From a checkpoint of a small image classifier: 7.68M parameters, batches of 256.
Rows from block 8 of a small image classifier, named by matrix and row number. Rows with one number belong to one neuron. Each number is 500 + 25 x the weight over its row's rms, rounded and kept within 0 to 999. All counts start at 0. Numbers have three digits each.
Before each neuron's rows are labels from the 100 images, of 14848, where the neuron reaches its highest value: "responds to" is what is common among them. Only what is clearly more common there than usual is listed. The data: single printed letters, digits and signs in grey, bent and noisy.
# fc1: MLP up (model.blocks.8.mlp.fc1.weight, 768x192), inputs 0-95
# fc2: MLP down (model.blocks.8.mlp.fc2.weight, 192x768, transposed), outputs 0-95

responds to: monospaced; the character m
fc1.388:479504476512526531544453515501484476527512455561519488483517491483487484534507518513550491500509488502504526497487484509522496508503503526493474479466541497509475497524508519539519503500499486473535511525500468492526486510500511475497557517427477523531513532499473505525467474476526512530
fc2.388:464576535502506496493507446483494477485522489536518513490524460501491500488504497528487502527513500505521488535563528508506491538520504470552497491462520476503501505474553517512503485480458488510546509514438473504523531508529511482509515490486481479504467469506522499545481507493465469510

responds to: serif
fc1.724:478486489530453520510475501538499507511519501500523502481536523529506477525499485515487475458484481521459538507525513491497505499505528514557480508534508471479481510475458494568502503513523527521507440472513521477513507509550452502494480514510473488508530468536502510514436494536480535511
fc2.724:528521524496472525506555502532475476513537484484523498554523516497514497510513497492474480508475488483490521499500493466491488473496545507530500490518489512516475495515523488524529518503484514457461524492526516506532522459436456453481485497520467497524527474537503523538543544547522482509

responds to: serif
fc1.92:551530508484483524523447483498534482575494545501544487449473487491469479521485509495499457512477561473454516485498528482494473499521478502497523523506499530513487486509499503524513478502467520499523500526504530483535531489511500485492502527518527490465510501481506508510470507477481542464
fc2.92:442533459514539539509497469502537512512504488531510550551471551508514479516513466527528479522497474550534516505538487479525496496505511485497471471539462506504443478464522461417516521503497503546529505476519537479518549495480530514531469542502514472512470484450486519477491455501506481514

responds to: capital
fc1.200:511518505529502509457563472491521490532512500532524497475505503506480499486499539457497450483481496511471519513512517489516484514519492488498531508505531524468517477509495508508495491478485510490510461508525503550507499494514506499482495474544491562469494514510530517486497518493574507535
fc2.200:509501458519509541507476504513509485490523507512501482505446526457523508500497527480491448516480505484493515521505523521509517525533513556481523536549498538522460498530486458461510499521498528531489545551507495489511488481468511518494522455502503528497520519508507516463520547459508531474

responds to: capital; the character K; the character X
fc1.22:522494540523522507464510543501521489452478540480507529500497443497511482441494497499495547512494505541536497523505500501486464508495513470496505491488499496480499479499504484494492502553506501498471441554527504512520508491538508498466477543498470504507515505507491422526531530482553503525
fc2.22:505503434477483494506509489541544501491477564557497540488527520502463507539499488538501492521499515498494446481541497479512494502489501474452461464556542524498517513490478490507504499547520503534491517551523470475518477502481500473553481494478507478509479498508502519540474520465519480524

responds to: the character #
fc1.179:490501511511465510495510493469506470508500543506440497506453528507515491500499514500492464543501542476505557511521510477442505493529507484547494491490485520504521516528501505503493497496501455505476465510481507491505510519485479528516501493499528526491516506462506491500509468509429437505
fc2.179:493458541496541525522485478481496532527490487487480487510506521494500520469532474476498537449510520527491468479521478533485498505491526521520491464522486495478516523535502470521476509498517470459512475476531496481517489495507524479522524509487500497532524494512523464532502498479474497503

responds to: monospaced; digit
fc1.33:471497510490526452498429489484519456484507518506503464526517481510473437487516504509532428523476547478525487524500515525479492471507485459492486487527479489494506506478493487504523518477490486457520490523504447463532479461499530495524484520492507517465483481501459527476486481497478486521
fc2.33:462491551501497474506516502514489559496511482493510499443527481492486513470479564534511507518522503513540478512497485495497513499495493513529516566531509480478453536527517539495494514497469496457465511518485508487448496495513493517510515461506508494535511491483487463491465499506524495516

responds to: the character #
fc1.413:483509503488526488486515515453515476506463435495430471519483530500493513451479523504485444479512499506514492503482500494496469508476484477489524499478530470477535511475533461486480499473509460506471464525461484506485498511493501499424515504506493493481490529478487526488516483491471428469
fc2.413:506422496515491492541478458506498494503533503513500470492490470462486534501488513511516493515517480494489524518523469511526537499471489511504529517470468485516498520541480461489473496507466464458485499503506495508492473522509469508490502501521517508511479528478505503543526488493473497510

responds to: monospaced; digit; the character 0
fc1.268:522502481526508496505490506494546528459511531522523494539480473549511484502487487517487492471476508465510503514503487508496470499498548497533516487497510496485478553504515498472461501515511511504554524538520476489484506536526546535482527494466502500528510488493519479510514489517462516450
fc2.268:479510527454524502466494433516521551491463476495473438484494478454488524552511512491525480536508495532485443506480453450439520475469502496508484492498455507528469475529462512496524515489469482482473498455506455508484551507472456504492502509529497481504512484486515477489508481505504501458

responds to: capital; the character N
fc1.448:516497470520522484503524524484505517454514500454499506496506518504456557474536505512508520538458493502509488523497479527483531462482514485470496470525485500486492513536448522523494507524501508462499521507496501492514481485518489539480534513513517481504504514528493538505490491476518525520
fc2.448:499485488488517480443509466531501539486508493491492507503500478511521484501528482475505491529500472492505477474453527495532511478498483479518478500495468465506502515470483517475508466498492485516503534505494492493460533445534445527516504479486498515476528493508524538479505520516562498491

responds to: capital
fc1.554:487530534469519497519518513488509544534506482488475495516483525507483527508542527494523481501522510499536496506530535505484510530479496473534529487502509505491521496483514509553504501495523498493498476520491511510472529499533514504532525486536499519470526514495519554449479481532564448488
fc2.554:519510528482460521529506518520484512494477474493534504515469490493549505504485539468546454510494492462506498477505493529466495492492462484514455515514453538477505532505473485503526513451487454499475508505478492495498524498491547554480476463506548490475495509479488486509481535553479496448

responds to: serif
fc1.229:499542533484513503511513477497519520465523498503491469523487475539466487518479494525482525501511501496494487462531478471504482525517484522502498468477461473505472494516502487516444507514535459530537497511540472484498464469518525460516523534471493514455556529516501506458458484531491506521
fc2.229:470474522503522500517505489507499461488472514515518556522478559502557544481497445503505468500501511488529483558486496504505483526481512508489495472479512508506519502506496478467488493494461510518489490465473542478505527508517438469452528465544467463517526507515510470534507502568495510479

responds to: serif
fc1.90:506513493497456524497540510495514514469482507493473508488515504534436528520470501473498497507514520470462490495450477458497509541511510541490502504479486483518535484504439474493518465531495502458489514559508487495514480516450474467502486501505460492491493504514485507520520487520508472473
fc2.90:497450462491469499504510536484501493497473515472506496512510505486499471525510493495503438494519495516494468523484494481517489469475539513505453510507493461491516529511515464534502496452517520495557480476539457524495507519474520506497490528506498524475437491528489502523524504523483498500

responds to: digit
fc1.49:512496490511512500470485507535501495529503508550488508489472531496536503472487494476487514472518486533550527512492536515483564536487518511517454526433501493510515521535478526531504559501501482521509479463516506519463515502481510517479482470482495496517492500456507508489515521518511576479
fc2.49:456495489448533541554435475543478515517506509503514479509465497521541546502493527497516517483509506489456508539471498518484522466507524497542472529486549511500536449532525529502529512505510473507462502492527552497476535456513473485502495510506514515500486524533517511512492504507524533511

responds to: digit
fc1.328:529473495513521465450502510510487455469511513468548518483523516524497468499509501525480493553494475452476480478513508547487534496476523518528537475508526491505512562502481473512502520456510468529500500490506438517495490479520494517489485513488489472521469512510482510499501485460491522481
fc2.328:511496476511494501507508524468513489494486489528496534454527506480484486468502499490536461502478537487512541470534460486475516472489488534494544521546474433521514501503480565480515482522522470483509498503500491491454480490494467463497511471468470478487443499528479472528500505484548513482

responds to: digit; the character 2
fc1.424:501521492519489498503484477554451480482486507464523526484491486496504470507488458483490484494493480525440495467548504531517501489529497484502501482507545520507460479521485503512547513533517490511514495513500534480478498527478530496496493510478489486481448519510541551490500495477497509507
fc2.424:486546481499516528453511500496511477443502535483474518520483486465514493496490510482501532503503458518521469501487489516531510504552509491513480491471459491452479502536510484586506449501470496528531523509497484510482522453470519512466532451520506472477522526549489495499526488506521522465

responds to: small letter
fc1.469:514497485485463496550497522478476519492514505529542498481486510504515501507499511486484506524475552495506521517460547481487500478490540548536457521474520505497543562532530486500510488498506503492504511551465510504478531492440516449499506521528545518512479497497473478546499485494508530511
fc2.469:515516500475522505485487519485463517516566500505520509491508488517476479467542508458507511487519522503524504551496486530507488475487527488491484486502517481480502458527509515535479492500510539494523469507474518446504480548464504458490464461517520489501488506507527485503518490446456482501

responds to: serif; capital; the character Z
fc1.341:514487497497513500510463531484502500464529505492492511509510531488425485502488485503518481527519532469530475488519488503510496433478476518512495510479529483530477499515478464523532500487485472490501499519511489500471546524494451516456503538528510503508519532519503499479490453482477527505
fc2.341:527563513492516542493485501513476476496498539492501505537478487483501494511519485490500519499551535563508494485563470500498507531502518494497509511491497498504504498477507478494486549443498478521507504496578526492518510510471495510475490494484471505498566482525466482530502441515500527539

responds to: the character #
fc1.372:535497516500514506526523478507539487488502514503495475524513531477496505484465499481504454499531519482514506535513527513499490487540499512538473486493476503523514516485497468470500498485506488497456496528488520512470512498499548505430539493486537508512486516484512527515547499502463473488
fc2.372:481497464510520490473480477476489520511533484519489465467498516495520520475492500514478537498503515509467456512522488489508483509497494459555501471513486527486461497485510455512486487482503524504486518481472468509485519516506501511521532524515504510532532487476518518506497480459459499518

responds to: the character #
fc1.445:512477481504495550474482500477523505510478520488455477502482524489488517529532534495507467534527505506520534512502508472440495526501481495497492502468556478514511519498492514496510476465509484475533463504491493472462509536486470499448489492516495528497511523499473480474523480507397492512
fc2.445:497498548516486493500469425500510538469466535489494491475483458489531517498480494488482490479535498492495516496488522522489525513479505498488471503551492509476520504505479481462498493490507470475498460534531485486482511486519505519529474483456494541502500528478508503510499540486483518476

responds to: capital; the character T
fc1.240:555456505522510498479552480500498543527495481525532498527461481476483504488490527504506542491513527539528536457574511495478470463465493533498449483494506506496525486477551516502480514472503494504504497488497566504484472499495480500451479515518497518495510503486490506492476499515540502539
fc2.240:507475509496477491514487472483467473448525531513526523485487471524492476457445456477442457536513512478515512515517513536504516485446488537504505517490480449481448516465477514497554490499520483495478499513546430527465516544503544499466497485499517554504504512460492498479520504538483495516

responds to: monospaced; the character H
fc1.454:476523461473473479491489487488522496478471498484452505495498484503527464532463492484534540471517501508470499468504492504467482481501526515484428505469488542504519485522456541504483458522478504525536497508504477507526483520481509512504509476463510488510490488515485518529468447486479529550
fc2.454:520504469512481516514499528501498513501502480485523496512451464482529498481514492452485449489503505511463489493490500495501507513474530524498519497531466560462484527486493485474548480517522483510495490512480478521453491474504576538497484479524536466460456501505502494453495513497484506475

responds to: serif
fc1.530:529495482483487474517529514504495483494474514512525471551550465487525507518509567559514468512528508497496513473474486499490474498536458502510497484483504490474507494495531487479504533476467474517480506512500502534503491541531519463543483488483531500508478438510503502491517563494531504523
fc2.530:486482484505501480505493476506511495466517477464436512520474460549488485505495496488538462524517444523514501477506508541498515486520491515502530478477527488513497478508542522538481495506532509483531580517548494544526493525490483518489470523461523494473474485547492518523474514493493524472

responds to: capital; the character K
fc1.381:534538471516497510471506507477490476468521497513531538454516449485532498467516472497518487569506459520476461499494499531508526480528487514516521505518506469531503471520490460504503520521528491467464484536519485511468479527501506526448479519512484490520505535511494467481517512508568460558
fc2.381:530513466496491461529483491493515454521466473518498510507538479520475468495503477530523428555500507516506527469539504501473515537489428487495526506517537510485536492531508501523450455529467471527523505499514490497493479471489496468481483496475516523515485539498553507540526497487523504511

responds to: serif; digit
fc1.759:467484489517470484457497494530506478486529516511548544517545508521462478527472466495490523503511463471480571526512482511530558493485494504523470518488487517498459479507519485443508508438471467549553462494528526533528496483508512518531477486496475497493567485511481472525476529488510548509
fc2.759:529539532470522479451500526461516501459505495511460522490534522468519468490532454472482437513421516489500511509509484483482481495499480498462484486495498457534499505506547496480507469520498484498481450553497517490538503525454440488449516495509510464469494477483518499521522526513478515470

responds to: small letter
fc1.42:514488521478494516534488501506452500514490496513479497505475478530540522522527512496467487537481515477503498545498475474464469507492526512518534492498491512495529470516461504469526486491479527474518485507503486498482490486542497487507523472417491471511522477479514493534497530493502525531
fc2.42:486476473495516482527522461457491518577515472499475475540524500509453515479483435529512508475499502497497513477525521476518495512525505506485517497534524554517516489527550482523499521494484483532500511462503483437485511494508490485486464525497521524522473473502456487478476514520522508453

responds to: capital; the character N
fc1.290:457420479520518505468521488471496481516481552502532504507504508466544485466507477507491504525497515504506491486488488493509533456505506475499485519498495473487511487513508494518477507529502463486506470503537478524485495494520544542485503449453521466454504487509487550508511462531474476474
fc2.290:499506510480511475483536508507525462565492474563497499497523554479523518509469508487516484489472528541536477540465505552500486555523538489462467478508524507518480481462507512488488496522492530533487515492500500515508512521471508505495560507496487473492515484507555479489457510519519503494